python train.py --arch="dit" --model="class-conditioned spectrogram diffusion model" --dataset="strings of digits, spoken by a formant synthesiser in many voices" --train_examples=39062 --n_mels=64 --hop_length=160 --input="log_mel" --spec_augment=false --win_length=400 --conditioning="class" --objective="edm" --cond_dim=128 --targets=["last digit"] --num_classes=10 --cond_dropout=0.2 --norm="layernorm" --hidden_act="gelu" --mlp_ratio=4 --head_dim=32 --fused_qkv=true --qk_norm=false --inner_norm=false --patch_size=[8, 16] --layers=12 --width=128 --positions="learned" --optimizer="soap" --beta2=0.95 --learning_rate=0.002 --beta1=0.95 --shampoo_beta=0.95 --eps=1e-08 --precondition_frequency=50 --max_precond_dim=1024 --one_sided=false --adamw_lr_other_params=0.0019 --max_grad_norm=1.0 --max_steps=22800 --batch_size=256 --epochs=149.4 --lr_schedule="cosine" --final_lr_fraction=0 --warmup_steps=1140 --weight_decay=0.0 --adamw_weight_decay_other_params=0
Rows from block 9 of a small class-conditioned spectrogram diffusion model, named by matrix and row number. Rows with one number belong to one neuron. Each number is 128 + 24 x the weight over its row's rms, rounded and kept within 0 to 255. All counts start at 0.
After each neuron's rows are labels from the 100 clips, of 14848 (inputs lightly noised), where the neuron reaches its highest value: "responds to" is what is common among them. Only what is clearly more common there than usual is listed. The data: strings of digits, spoken by a formant synthesiser in many voices.
# fc1: MLP up (model.blocks.9.mlp.fc1.weight, 512x128), inputs 0-127
# fc2: MLP down (model.blocks.9.mlp.fc2.weight, 128x512, transposed), outputs 0-127

fc1.185 [125 132 105 163 139 164 151 126 104 132 107 139 140 145 148 138 129 149 167 114 121 115 135 121  96 116 154 117 143 137 132 126 112 173 136 103 136 193  61 123 137 126 172 138 141 138 121  85 118 128 161 143 118 136 135 130 121 123 133 120 153 156 163 107 109 122 155 111  77 145 165 123 155 135 138 136 116 129 132 142 118 119 121 172 152 154 134 170 138 120  94 154 119 200 137 134 132 101  93 169 136 148 119 111 128 115 114 117 176 148 149 129 177 160 130 143 162 201 133 107 145 155 164 109 133 149 155 128]
fc2.185 [162 117  95 111 143 131 122 170 112 139 150 101 140 152 161 153 126 147 167 132 121 114  90 131 146 113 157 125 100 118 123  98 125  95 153 150 142 122 145 127 133 146  99 166 133 122 148 124 128 162 125 129  61 139 107 100 137 135 127 113  91  95 136 145 113 113 109 107 133 110  87  98  83 125 144 135 102 158 122 143 142 131 113 102 150  91 130  80 154 149  61 119 127 133 166 118  85 109 129 142 117 149 102 115 166 110 140 147 166 115 111  95 107 142  86 126 125 162 153 119 176  97 132 130 151 100 182 147]
responds to: mains hum

fc1.26 [111 154 119  97 122 111 127 114 108 138 125 140 136 131 160 141 141 142 145 109 113 132  87 114 117 131 147 140 170 135 129 116 130  98 106  99 100  90  85 112 139 116 147  96 125 105  92 140 133 129 138 148 126 123 110  93 164 117 139 113 116 112 187 132 127 113 108 144 146 142 122  79 122 135 151 136 137 115 105 119 103 113 119 157  95 127  98 203 171  98 122 147 110 145 135  80  96 147  60  80 147 120 108 126  82 100  97 118 160  94 165 125 117 130 107 149 140 176  91 122 145 127  92 112 122 117  91 112]
fc2.26 [140 123 113 109 103  93 151 121  99 103 128 160 163 103 135 118 118 122 151 111 187 105 151  87 100 129 150  96  78 121 149  99 169 112 137 138 161 120 151 130 110 125 134 131 115 145 115 119  97 166 163 144  88  87 110 131 124  80 154 159 104 156 158 122 125 157 146 128 129 160 145 129 109 130 140 122 119 105 116 143 135 116 118  90 149 164 148  67 122 137 146 122 159 117 151 111 155 110 107 141 113 169 116 128 184 131 114 158 156 121 153 123 127 136 167 125 137 144  75 104 121 100  89 117 130 153 106  89]
responds to: "eight"; first digit: eight

fc1.171 [151 143 142 124 117 129 116 103 142 136 129 123 111 132 121 104 106 124  94 111 120 120 148 137  98 169  96 155 113 148 109 127 117 139 115 102 142 102 143 138  99 109 116 123 104  68 110 119  58 130 109 140 131  86 109 110 144 145 100 122 150 154 154 117 104 124 115 108 178 136 119 112 110 152  86 109  68  83 118 123 102 104  98 123 141 117 126 120 181 107 123 101 151 125 135 110 153 138 140  88 136 117 121 103 133  70 155 168 116  97 117  87 108 142 120  99  82 108 127 104 133 179  89  88 125 132 104 127]
fc2.171 [134 169 110 104 114 127 113 151 145 139 119 135 136 125 144 143 143 106  92 126 105 145 163 149  98  92 161  84 114  85 140 162 143 100 118 119 141 133 117 160 146  96  93 118 124 123 129 133 154 108 103 139 127 152 139 150 140  98  79 135 102  98 156 121 109 122 120 124 160 174 136 125 138 191 130 113 181 156 121 126  92 139 131  92 101 172 156 123 145 150 101  86 116 114 103 130 112 138 136 109 147 168  94 124 120 182 119 165 155 119 105 173 122 121 125 117  98 112 125 102 157  78 160 146 117 138 158 139]
responds to: voice: child-like voice

fc1.406 [ 83 133 110 135 122 148 133 118 133 125 151 148 111 137 149 136 128 158 125 133 112 126 202 123 114 100 148 120  81 159 130 111 102 138 154 143 120 142 122 106 123 138 153 125 102  98 144 119 114 150 149 110 169 118 114  82 135 120 118 105 164  75 128 129 139 137 119 130 183 130 104  97 164 123 161 117 102 127 124 171 142  85 122 154 137 128 130 171  97 148 121 107 127  90 227  89 110 145  79  98  80 122 136 131 123 104 117 129 139 114 112 107  84 152 110 137 150 120 122 129 115 115 131 135 124 109 128 123]
fc2.406 [138 121 137 115 109 135 102 134 151 142 156 140 114 151 129 176 137  95 117 130 140 113  79  90 124 133 124 146 127 101 127 106 138 131 107 116 131 102 155 126 130 118 173 132 107 132 140 109 159 118 107 127  17 147 179 117 112 113 123 125 138 123 133 136 103 123 129 135 130  68 145 145 129 153 128 142 118 131 164  95 123 119 121 115 114  99 118 113 139 123 177 140 140 119  50 130 115 141 129 158 141 141 111 116 109 127 145 150 150 143 116 146 110 158 159 139 129 137  95 124  33 131 105 150 106 145 131 142]
responds to: mains hum

fc1.300 [114 145 128 128 128 133 107 105 101 123 134 143 102 124 102 147 143 148 123 110 132 153  98 125 119 131 119 132 147 135 122 125 124 125 140 133 135 187 129 171 133  97 173 147 132 131 118 128 114 117 149 156 141 161 140 144 239 135 151 138 113 136 164 159 132 143 124 130 129 116 138 126 153 136 146 131 134 178  94 116 151 144 124 108 137 129 140 150 147  89 133 117 127 196 127 119 120 196  80 114 113 142 151 142  92 162 148 140 133  99 157 137  87 128 130 140 137 158 129 117 173 159 143 116 141 196 118 144]
fc2.300 [131 133 147 136 134 127 136 104 135 143 131 133 127 119  79 161  79 116 127 142 133 101 161 139 158 102 118 106 126 147 140 124 135 118 140 101 110 133 131 144 127 115 156 125 109 150 119 123 123 131 164 135 100 107 134 119 255 122 170 122 124 136 151  95 143 126 170 107 140 136 135 127 134 150  94 133  89 122 142 114 145 121 146 138 131 129 145 124 132 146 164 173 124 108 137 134 138  43 106 138  98 137 151 125 156 119 101 129 138 154 102  81 132 172 192 152 137 142 123 111 142 130 122 114 138 133 134 140]
responds to: "eight"; "two"; first digit: eight

fc1.436 [151 174 149 124  83 126 133 140  85 125 126 113 116 153 113  98 154 122 151 118 107 134 112 139 166 154 118 157 123 140 129 111  90 151 123 136 126 141 100 122 131 139 142 105 104 194 149 160 120 126 111 158 121 154 131 113 129 146 161 133 158 154 150 115 129 147 176 150 169 140 123 129 135 158 174 157 160 150 114 137 128 120 115 134 142 116 148 142 175 142 126 141 181 203 119 179 154 150 120 143 115 106 100 130 116 132 186 136 122 129 149 119 161 184 139 135 147 135 141 123 141 132 173 127 135 174 108 133]
fc2.436 [114 130 109 123 129 119 110 165  97 101 131 107 132 136  70 165 102 201 128 132 125 142 139 111 117 119 156 134  85 117 129 110 107 152 113 142 123 121 133  86 157 139 125 144 130 126 117  98 113 103 148 109 168 113  83 123 123 113 147 157  86 113 167 130 115 108 132 105  93 133 110 116 116 153 117 111 150 147 122 170 181 134  60  98 110 114 113 122 128 152 149 149  80 188 160 107 128 126 149 126 106 152 103 100 148 150 134 139 134 140 115 129 148 174  72 122 141 117 123 118  85 113 115 109 144 109 135 146]
responds to: voice: child-like voice

fc1.252 [115 130 113 114  97 106 133 123  94 103 145 109  96 138  88 145 113 111 140 145  83 119  76 156 139 113 115 106 166 113 124 122 132 103 141 144  80  91 128 145 120 113 169 144 102 175 150 125 114 139 117 112 148 115 119 128 198 104 124 147 113 124  96  96 127 143 106 125 130 148  83 117 120 128 149 165 125 101 129 122 143  96 171  93 135 120 130  89 109 144 140 124 106  97 128 130 130 171 113 110  89  88 116 106 118 122 127 121 137  31 109 133 111 118 152 105 124  86 106 115 117 113 122 142 126 129  83 124]
fc2.252 [120 124  94 126  89 100  81 122 153 141 134 143 147 117 176 154 159 118 106 132 185 112  87  91 116 130  96 132 117  94 119 134 132 136 128 164 152 113 141  81 131 114  61 114 142 126 120 129  99 136 144 134 142 118 121 122  49 110 124 162 102 134 139 126 136 147  99 130 133 112  87 126  96 132 137 128 126 118 148 109 126 125  93 127 118 128 130  73 145 134 126 150 134 134 122 140 128 196 160 158 159  80 132 115 119 143 152 140 150  59 127 160 114  97 159 124 115 104 118 127 117 126 107 150 115 126 113 148]
responds to: mains hum

fc1.464 [157 138 135  76  99 111 127 129 102 106 150 116 131 112  99 122 191  93 169 131 135 160 140 141 120 137 104 153 113 127 136 137 110  95 127 124  88 131 117 156 104 138 124 113 102 189 131 153 142 121 158 112 132 159 125 117 144 128 144 140 160 123  96 136 125 130 125 132 169 136 100 116  77 111 144  87 123  97 133 111 112  85 146 103  98 127 152 132 146 130 101 134  68 130 115  90 132 167 125 137  88  81  74 121 104 119 142 140  84 168 156 168  94 134 125 133 119 138 164 133 106 141 126 139 168 140 110 123]
fc2.464 [128 120 122 166 185 150 160 144 171 140 114 134 111 130 132 108 200 115 113 126 105 173 160 143 133 140 122 159 148 164 117 121 120  96 105 125 155 102 104 121 112 146 140 145 154 101 137 163 142 160 107 102 125 158 135 105 112 147 111 124 170 113 120 168 132 112 140 130  87 131  88 127 115 101 145 185 137 111 136 136 134 114 146 154 149 116 118 173 119 135 139 122  81 115 105 153 109 156 144 120 135  86 172 154  83 106 130 130 129  98 184 156 102 125 108 140 108  94 120 146 113 162 124 164 142 140 117 129]
responds to: "eight"; "six"

fc1.314 [138 120 116 119  87 131 172 122 145 134 151 135 117 102 129 140  98 134  92 152 137 162 141 136 127 179 118 115 117 166 114 135 139 152 120 113 108 152 119 129 111 152 120 149 106  96 177 136 139 199 105 142 121 117 167 143 124 151 126 128 151 134 150 138 133 120 146 147 176  92 109 159 109 101 156 152 114 124 130 139 158 139 132 164 155 120 159 136 115 126 120 155 120 145 136 144 150  97 149  95 174 121 115 153 143 199 133 175 133 169 123 109 178 133 121 153 105 121 164 105  91 112 109  75 151 131 157 110]
fc2.314 [159 109 125 133 160 125  90 118 111 106 120 123 116 125 133 178 105 123 146 141 119 142  91 118 159 185 134 104 129 137 132  97 139 153 126  75 127 122 165 136  99 156 116  74 115 136 154 117 161  99 155  82 161 110 148 145  91 133 166 128 161 148 120 105 129 145 131 134 136 160 163 136 125 180 119 155 115 146 111 136 122 152 157 108 136 147 107 111 121 102 130 115 161 102 126 118 135  88 121 175 126 112 142 111 118 155 126 114 105 136 130 132 159 117 141 123 127 118  77  99  92 150 132 117  64 182 173 132]
responds to: mains hum

fc1.137 [105 100 143 117  80 112 130 126 130 114 141 136 107 133 112 114 126 135  95 139 139 149 172 120 120 119 105 128 128 137 134 103  77 146 115 126  96  79 155 133 133 109 143 149  90  65  72 138  93 119 138 135 111 135  92 114 124 127 130 140  89  93 106 111 132 121 115 123 136 123 114 101 100 143 100  90  72 179 133 125 151 119 121  79 125 102 111 104  68 154 133 117 116  63 118 112 128 134 116 104 117  87 109 149 118 116 140 142 102  84 107  83 104 165 121 139 126 120 114 130 137 131 110 129 102 178 144 126]
fc2.137 [169 110 109 141 132 114 146 129 109 116 130 126  97 140 144  50 114  93 102 160 127 101  85 137 108 127 120 127 136 130 143 130 140 101 100 137 130 136 138 107 101 136 153  89 101 109 119 127 151 137 142 145 165 110 156 156 109 148 141 126 146 158 120 118 130 124 149 134  90 104 119 164 125 146 120 111 142  94 122 140 137 159 130 119 130 108  94 150 121  66 195 109 161 163  84 109 127 138 132 107 161 156  86 162 126 150 175 151 104 140 131 162 135 169 105 123 151 134 121 117  99 137 187 142  91 160 118 134]
responds to: rumble; pink noise

fc1.272 [149 127 121 109 142 148 120 109 113 126 113 140 119 125 168 129 132 138 133 125 130 144 101  83 140 111 124 113 156 149 124 114 131 126 125 124 154 143 106 121 123  63 134 101 151  93 123 116 140 162 133 136 121 117 157 128  71 139 120 116 142 130 194 145 105 114 140 127  88 118 144 135 170 119 105 121 105 116 110 156 130 123  68 163 154 122 112 180 144 115  94 145 130 197 143 115 119  69  81 162 162 141 115 124 127 126 159 115 186 129 100 116 134 132 124 114 180 191 124 139 138 138 117 105 121 137 135 103]
fc2.272 [114 125 155 116  92  95 139 126 133 138 116 124 128 101 184 131 143 128 130 133 122 134 106  75 130 140 122 143  99 120 121 114 148 119 151 147 152 125 143  77 127 119  92 130 138 109 116 143 118  35 135 127 135 136 130 133  56 122 112 152  82 125 130 114 121 152 129 128 135 101 115 132 104 128 123 116 145 119 134  84 141 135 127 136  72 112 139  93 135 149 123 147 101 130 146 114 120 238  92 130 127  93 119  99 130 135 134  99 185 155 136 150 142 120 122 116 122 142 106 120 137 111 127 129 131  93 106 132]
responds to: "six"

fc1.42 [128 172 115 172 146 146 141 129 125 138 146 132 124 130 121 129 115  90 142 123 134 119 140 138 195 137 121 107 138 149 112 125 135 133 127  90 179  58 123 140 119 151 125 125 119 125 136 117 107 134 127 164 131 117 126 118 144 132 126 132 195 175 172 121  93 128 141  93 144 132 117  95 103 146 116 144 138  83 134 120 122  86 109 165 125 127 174 129 137 104 115 115 107  32 132 130 124 137 136 103 177 125 114  81 143 109 148 145 137 121 190 115 117 124 126 128 122 133 165 108 129 135 150 112 155 105 129 133]
fc2.42 [132 171 137 163  87 107 145 132 126 134 147 133 130 130 122 107 138 176 137 127 142 144 136 141 195 128 138 157  97 108 127 124 115 133 127 180 178 103 130 126 139 114 113 118 116 113 120 130 153 129 144 150 131 140 119 152 129 125 137 126  58  81 179 124  91 126 126 153 136 129 145 172 160 150 136 136 125 160 133 150 119 188  95 154 140 112 172 144 120 158 102 110 157 177 128 119 137 142 145  95 188 127 109  86 113 151 122 145 151 138  80 153 141 114 126 133 100 140 170 150 147 122 113 135 145 100 128 140]
responds to: voice: child-like voice

fc1.489 [149 198 147 107 140 146 131 137 128 126 132 107 143 131 100 100 160  84 123 129 142  95  93 120  98 140 114 132 118 131 124 161  93 137 109 106 120 147 144 138 131 105 111 124 157 139 134 134 120 121 121 140 136 164 122 145 135 133 145 145 144 129 142 118 156 147 137 135  56 139 110 128 146 122 117 102  72 141 122 117 130 120  92  88 118 125 144 156 134 127 116 115  85  30  97 163 129 152 143 102  99  98 120 112  98 109 155 108 113  89 129 123  85  98 140 104 129 128 142 143 147 168 121 172 183 146 140 119]
fc2.489 [159 155 110 135 163 111  99 126 112 110 144 122 143 102 137 109 132 106 147 104 138 127 150  89 115 111 165  78 112 139 125 119 143 113 110 134 126 135 148 151 125 135 153 137  75 139 121 153 133 158 177 125  74 126  93 125 126 154 112 117 107 115 165 125 157 132 131 130 124  67 138 103 148 111 124 104 132  82 127 134 119 140 174 105 157  89 142 111 116 132  66 119 126 108 119 144  88 123  69 117  89 151  96 122 140 132 176  98 123  86 149 101 120 135 130 137 130 164 172 126 121  83 141 104 122 124 108 163]
responds to: "six"; first digit: six

fc1.39 [ 92  91 172 138 136 135 135 121 155 150 125 122 125 113 123 125  87 112  76 133 135 133 127 149 130 107 128  96 134 157 148 129 132  86 145 127  97  99 123 124  82  74 150 114 152 191  99 138 102 131 134 120 123 106 101 125 106 114 109 140 156 108  90 130 109 135 100 117  82 126 176 126 109 103 147 154 102 137 123 121 133 100 126 155 129 123 118 115  83 125 130 135  71  61 123 159 132 139 115 154 119 143 128 139  84 109 131  90 115 117 132 119  87 115 128 127 153 123 120 136 114  47 154 153 145 113 121 119]
fc2.39 [111  92  82 149 114 111 143 129 164 152 120 114 120 104 127 119 167 150  76 135 148 116 132 161 141 147 128 150 107  94 150 132 114 145 105 121  89 145 133 127 188 172 164 111 160 185 154 113 166 121 138 128 129 165 150 140  96 155 108 108  92 138 115 126 129 113 158 126  82 120  74 131 144 105 101 147 156 125 115 133 134 156 124 158 130 115 123 149  75 125 117 158 143 147 138 156 115 111 104 144 123 105 125 139 165 146 131  84  99 123 116 124 156 132 127 122 158 131 118 111 125 206 108 102 136 105 140 124]
responds to: rumble; pink noise

fc1.290 [ 90 111 155 120 117 132 128 132 135 165 132 126  91 133 103 106 168 129 111 120 119 110 149 146 105 145 159 139 111 114 101 156 117  83 123 138 102 166  95 135 108 112 157  77 111 123 126 150 127  98 109 157 106 110 120 150 197 144 132 146 114 148  93  68 135 129 145 117  73 122 150 140 136 114 114 115  97 150 128 119 129 212 133 115 130 145 117 138  91 105 160 149 107 170 129 104 140 149 112  95  89 130 125 119 122 149 175 156 125 137 105 154 150 141 123 139 108 162  97 132 114  82 116 132 129 153 137 147]
fc2.290 [100 122 130 131 120 135 148 119 141 131 131 112 123 143  82 131 132 141 131  79 114 140 134 163 134 127 104 141 190 138 108 135 101 150 119 133 116 158 112 157 129 128 162 111 148 123 138 135 142 195  84 169 192 135 127 104 183 146 132 118 156 115  86 153 150 120 126 127 118 164  96  94 101 115 130 124 100 127 120 132 115  79 158 126 175 138 132 152 109 132 126 115 101 114 144 135 125  34 119 135  67 142 143 136 131 106 132 118  66 113 128 109 135 120 123 108 132 146 118 113 137 136 155 125 127 134 122 122]
responds to: rumble; pink noise

fc1.451 [136 127 104 156 119 107 150 127 108 111 124 124 131 126 134 171 128 148 131 123 120  87 121 103 141 136 111 101 123 118 120 115 121 145 146 134 153 156 113 163  92 112 153 117 143 146 141 109 126 114 112 125 122 133 152 154 129 121 130 134 120 107  76 124 102 135  89 129 105 113 136 166 152 111  98 161 162 148 118 130  99 131 138 161 129 119 147 123 139  95  76 129 129 215 140 102 149 153 105 157 100 116 153 152 141 153 104 109 128 135  16 148 167 125 135 136  71 148 158  91 130 134 102 131 134 104 127 120]
fc2.451 [128 122  80  88 122  97 110 143 135 132 143 135 130 115 130 104 149 141 128 124 156  88 129 146 109 144 132 124  97 101 125 119 119 135 135 118  90 112 112 112  88 118 125 159 108 121 149  99 121 142 156 117 151 122 136 177 139 116 125 133 127 121 206 121 170 151  76 108 142 145 149 158 136 124  96  86 174 106 124 139 149 146 147  94 148 135 103 109 110  99 145 113 139 164 151 129 144 159  93 103 150 132  91 112 146 157 161 165 135 130  51 138 161 132 143 121 122 141  92  83 141 147 123 154 117 171 146 140]
responds to: mains hum; number of digits: 1

fc1.434 [145 125 135 107 119 158 139 162 113 155 111 155 100 107 110 148 145 130  76 129 131 169 115 102 123 121 113 132 119 110 149 114 149 117  95 167  97 120 110 104 127 145 131 127 103 169 141 126 100 126 131 144 131 100 132 104 144 161 125 132 135 121  96 128 116  83  89 140 143 134 117  89 143 124 141 136 137 122 117 152 134 121 168 107 119 121 126 151 107 166 140 133 166 126 137 131 143 125 105 116  73  89 114 162 128 112 120 119 164  61  86 142 102 105  55 114 184 130 100 172  91 151  96 166 146 108 154 108]
fc2.434 [145 110 105 150 171 135 118 127 101 127 128 106  91 161 112 181 142 135  81 120  69 107  62 152  97 128  87 129 153 107 152 127 133 114  86 118 126 116 121 136 153 150 115 160 120 126 122 105 102 178 144 106 167 181 150 143  95 136 100 101 114 133 113 145  95  77 141 144 121 162 129 140 129 114 158 118 155 147 137 138  96 118 131 119 134 123 134 118  93 120 127 123 115 119 120 103 113 137 102 107  97 150 116 128 109 135 148 141 108 143 176 144 142 109  41 152  98 129 127 110 129 109 122 139 121 108 112 113]
responds to: mains hum

fc1.133 [ 94 159 109 186 106 113 115  96 101 128 114 144 154 122 137 112  89 136 135  99 123 104 126 115 129 154 134 142 144 124 118 146 137 148 120 124 133 168 148 114 122 111 114 162 130 132 166 142 102 158 116 118 137 154  90 126 106 130 148 145  83 130 108 123 141 136 147 161 105 117 140 124  80 126 126 148  63 131  93 107 152 137 108 110 112 110 148 125 111 154 149 142 128 250 138 136 128 119 119 115 107 168 118 147 157 137 147 154 111 112 186 116 156 131 127  99  98 130 127 134 158  95 152  99 134 133 129 135]
fc2.133 [164 146 116 142 134 156 103 115 113 100 118 130 132 131 154 102 157 105 124 160 127 163 141 173  94 113 118  78 124 125 132 128 110 118  96 122 123 124 109 131 160 132  92 140 123 143 191 136 125 132 129 132  88 138 117 150 121 154 103 129  58  94 138 135 160 118 108 132 106 156 176 112 136  99 152 113  93 172 136 122 106 131 131 140  94 168 128 129 122 132 127 100 143 149 102 132 132 159 135  78 159  98 159  94 122 107 105 140 145 120 183 121 115 104 135 128 148 100 146 166 157 166 149 145 100 135 136  69]
responds to: voice: child-like voice

fc1.210 [114 127 143  76 155 141 116 101 136 115 134 132 188 125 164 131 168 124 163 117 162 143 133 114 151 129  91 136 140 124  79 125 131 107 120  71 131 108 124 140 139 133 121  84 105 108  99  89  87 122 134 123 130 174 130 141 113 117 173  90 152 107 116 163 136 122 147 135  87 118 157 153 154 127 120 148 131 142 129 112 145 119 101 138 103 135 109 176 182  67 118 115  84  91 126 133 107 156 113 158  99 150 151 140  75 143 128 103 120 129 116 116 120 145 114 134 143 144 126  86 121 179 135 120 140 136 127 110]
fc2.210 [ 99 120 114 106 104 121 109 180 124 103 139 110 158 125 171 130  98 137 147 124 173 116 131 127 179 111 173 106 131 142  73 110 109 143 132 180 101 117 127 138 103 136 136  96  91 121 142 167 191 109 113 115 120 100 117 129  99 155 161 160 105 147 114 116 163 122  89 111 113 105 106 112  93 114 105 143 127 119 129 152 169 142 103 142 151 125 102  84 181 167 114 145 142 125 141 153 141 112 130 137 101 108 131 134 161 106 128  91 130 130 123 135 138 147 117 103 171 136 140 179 116  99 148 135 133 155 139 110]
responds to: "six"; first digit: six

fc1.352 [ 87 107 109 109 144  91 140 125 119 144 123 126 125 131 140 118 145 112 126 126 119 132 123 137  51 142 142 113 153 137 126 105 132 119 115 105 155 115 153 121 142 157 133 136 162 149 142 172 130 138 148 118 130 136 113 146 159 128 136 124 153 139 198 101 122 121 134 161 180 138 122 123 145 150 168 158 163 126 124 132 151 128 109 165 154 115 113 143 184 116 155 115  55  64 127 146 107 131 147 137 107 159 141 121 108 111 140 157 150 108 171 180 124 151 125 151 104 149  95 142 128 100 142 162 109 126  78 122]
fc2.352 [107 122 150 111  87 171 121 141 126 126 114 127 134 130 156 130 125 141 128 131 119  85 138 132  73 100 113 153 123  98 119  90 121 142 133 149 171 125 101 139  92  83 139 151 152 160 108  92 122  97 147  91 119 135 121 103 159 131 133 141  98 125 197 151 123 138 106  86 153 141 108 112 109 164  79 153 104 123 116 130 136 126 101 158  95 125 112  87 180 146 115 108 160 139 125 152 157 126 133 135 103  88 141 116 146 161 109 161 144 118  91 101 118 111 120 144 110 150  94 116 130 146  87 121 102 109 178 105]
responds to: voice: child-like voice

fc1.432 [127 108 147 132 154 164 108 117 126 156 115 127 121 159 120 126  83 137 121  95 104 128 113 132  93 118 192 111 138  67 135 166 144  76 145 126 130 121 115 129 121 119 161  95 144 142 115 106 127  76 102 176 133  99 124 142 222 122 126 119 120 135 117 102 155 143 127 118  95 129 116  95 152 138 105  99 140 120 132 132  96 163 120  91 116 149 138 143 110 119 154 121 126 161 139 140 107 163 102 118 117 160 116 119  83 118 100 102 136 123 111  96 137 125 129  90 129 110  69 149 153 120 108 118  99 116 127 149]
fc2.432 [130 118 107 170 126 145 114 160 140 148 138 126  95 160 114 119 164 140  80 116 115 140 142 181 115 134 108 166 128 126 139  91 120 117  99 119 128  99 136 130 108 123 128 137 135 144 157 119 163 221  98 150 156 132 143 118 182 112  92  86 160 116 160 154  97 111 108 161 125 124 137 140 120 146 141 174 140 153 128 151 100 122 130 131 171 101  84 117 134 129 169 128 145 173 133 123 115 127 143 136 144 105 133 115 109 118 137 132 130 129 133 164  93 123 111 103 147 104 100 153 129 167 141 163  98 167 151 153]
responds to: "six"; first digit: six

fc1.155 [107 146 165  97 123 108 116 115 118  94 146 127 151 139 131 123 133 107 150 107 131 121  38 136 148  86 119 132 155 120 126 106  93  78 143 113  99 147 178 142 135  88 129 138 123 103  95 109 142 108 131 119 113 139 159 134 154 112 131 106  98 100 136 124 151 144 139 143 174 104  92 119 115 123 116 127 109 144 101 132 124 128  87  83  82 148 150  99 115  88  80  94 152 189 134  96 115 148 145 120 110 126 167 133  72 120 146 126 118 142 137 122  97 115 146 127 124 103 131 150 168 146 111 128 148 131 130 125]
fc2.155 [118 116 115  97 155 117 129 130 128 126 100 155 153  81 130  98 151 145 125 103 160 177 118 124 102 127 152 124 119 159 117  94 135 136 169 155 126  99 101 103 120 134  79 135 116 107 165 144 127 141 131 123 212 119 140 141 110 119 144 151 142 127 125 139 135 185 122 112 143 191 139 127 151 118 110 108 145 116  99 149 155 152 135 103 146 150 109 132 146 119 156  88 121 171 149 124 150 143 141 118 124 119 141 113 131 144 130 117  91  75 139 168 147 156 165 109 105  94  98 135 200 142 106 117 125 135 134 107]
responds to: rumble

fc1.505 [118 170  99 140 152  83 149  88 131 119 131 129  99 133 130 126 137 180 143 120 131 147 139 160 185 137 132  95  96 164 141 129 113 127 134  97 171  60 139 135  84 138 121 146 136  90  85 121 151 136 146 125 127 100 111 131 113 152  88 115 107 130  98 128 114 123 178 133 134 128 139 134  82  69 112 115 104 115 146 124 163 144 103 138 130 123 172 119 144 120 144 120 109 113 122 132 113 138 130  84  91 141 168  94 130 143 153 135  92 129  87  84 107 107 126 137 126 138 109 148 115 126  97 176 115 110 127 113]
fc2.505 [150 133 115 140 116 134 109  89 132 151 134 141 139  91  96 124 122 126 124 115 175 100 153 104  98 103 144 129 130 152 106 109 123 125 143 135 107 132 105 144  70 143 142 130 149  92  97 148 146  86  54 149 137 127 103 118 137 145 166 104 133 136 124 129 139  99 200 134 170 132 146 115 117 137  82  69 118 122  93 130 169 106 137 145 108 134 107 138 173 151 106 141 166 172 125 102 115 123 113 128 183 119  88 156 143 135 109 151 109 119 110 128 124 113 151 127 140 126 151 124 156 134  78 141 109 111 134 118]
responds to: voice: child-like voice

fc1.364 [141 102 135 182  91 135 174 144 145 131 132 194 155 154 139 126  90 132 112 134 129 112 140 140 133 170 144 122 121 126 128 114 142 145  83 137 151  93 149 166 125 110 178 127 113  93 136 158 129 118 150 125 110  87 109 148 155  98  74 132 109 106 162 100 108 105 116 152 180 127 152 130 136 157 147 167 121 134 125 187 114 103  90 152 151  98 131 137 125 153 133  99 118 144 132 133 141 126 140 113 124 143 138 175 126 115 114 146 148 128 136 125 188 122 122 131 124 137 133 123 118 136 191  87 116 146 118  97]
fc2.364 [123 111 165 148  84 150  86 137  98 132  88  98 167 122 119 169 107 114 127 145 163 133 130 177 113 132 134 162 173 142 124 132  98  81 113 147 123 135 110 124 121 109 150 152 148 157  98 129 110  99 149 132 117 129 171 128 130  85 156 138  77 121 116 151 133 118 140 135 137  98 128 142 121 131 145 113 134 148 137 232 144  98 123 110 108 102 152  90 118 112 171 107 114 122 124 141 147 144 132 158 137 116 117 132 121 148 135 140 161 161 155 106 107 140  98 136 105 153 103 133 146 147 145  84 135 116  92 146]
responds to: rumble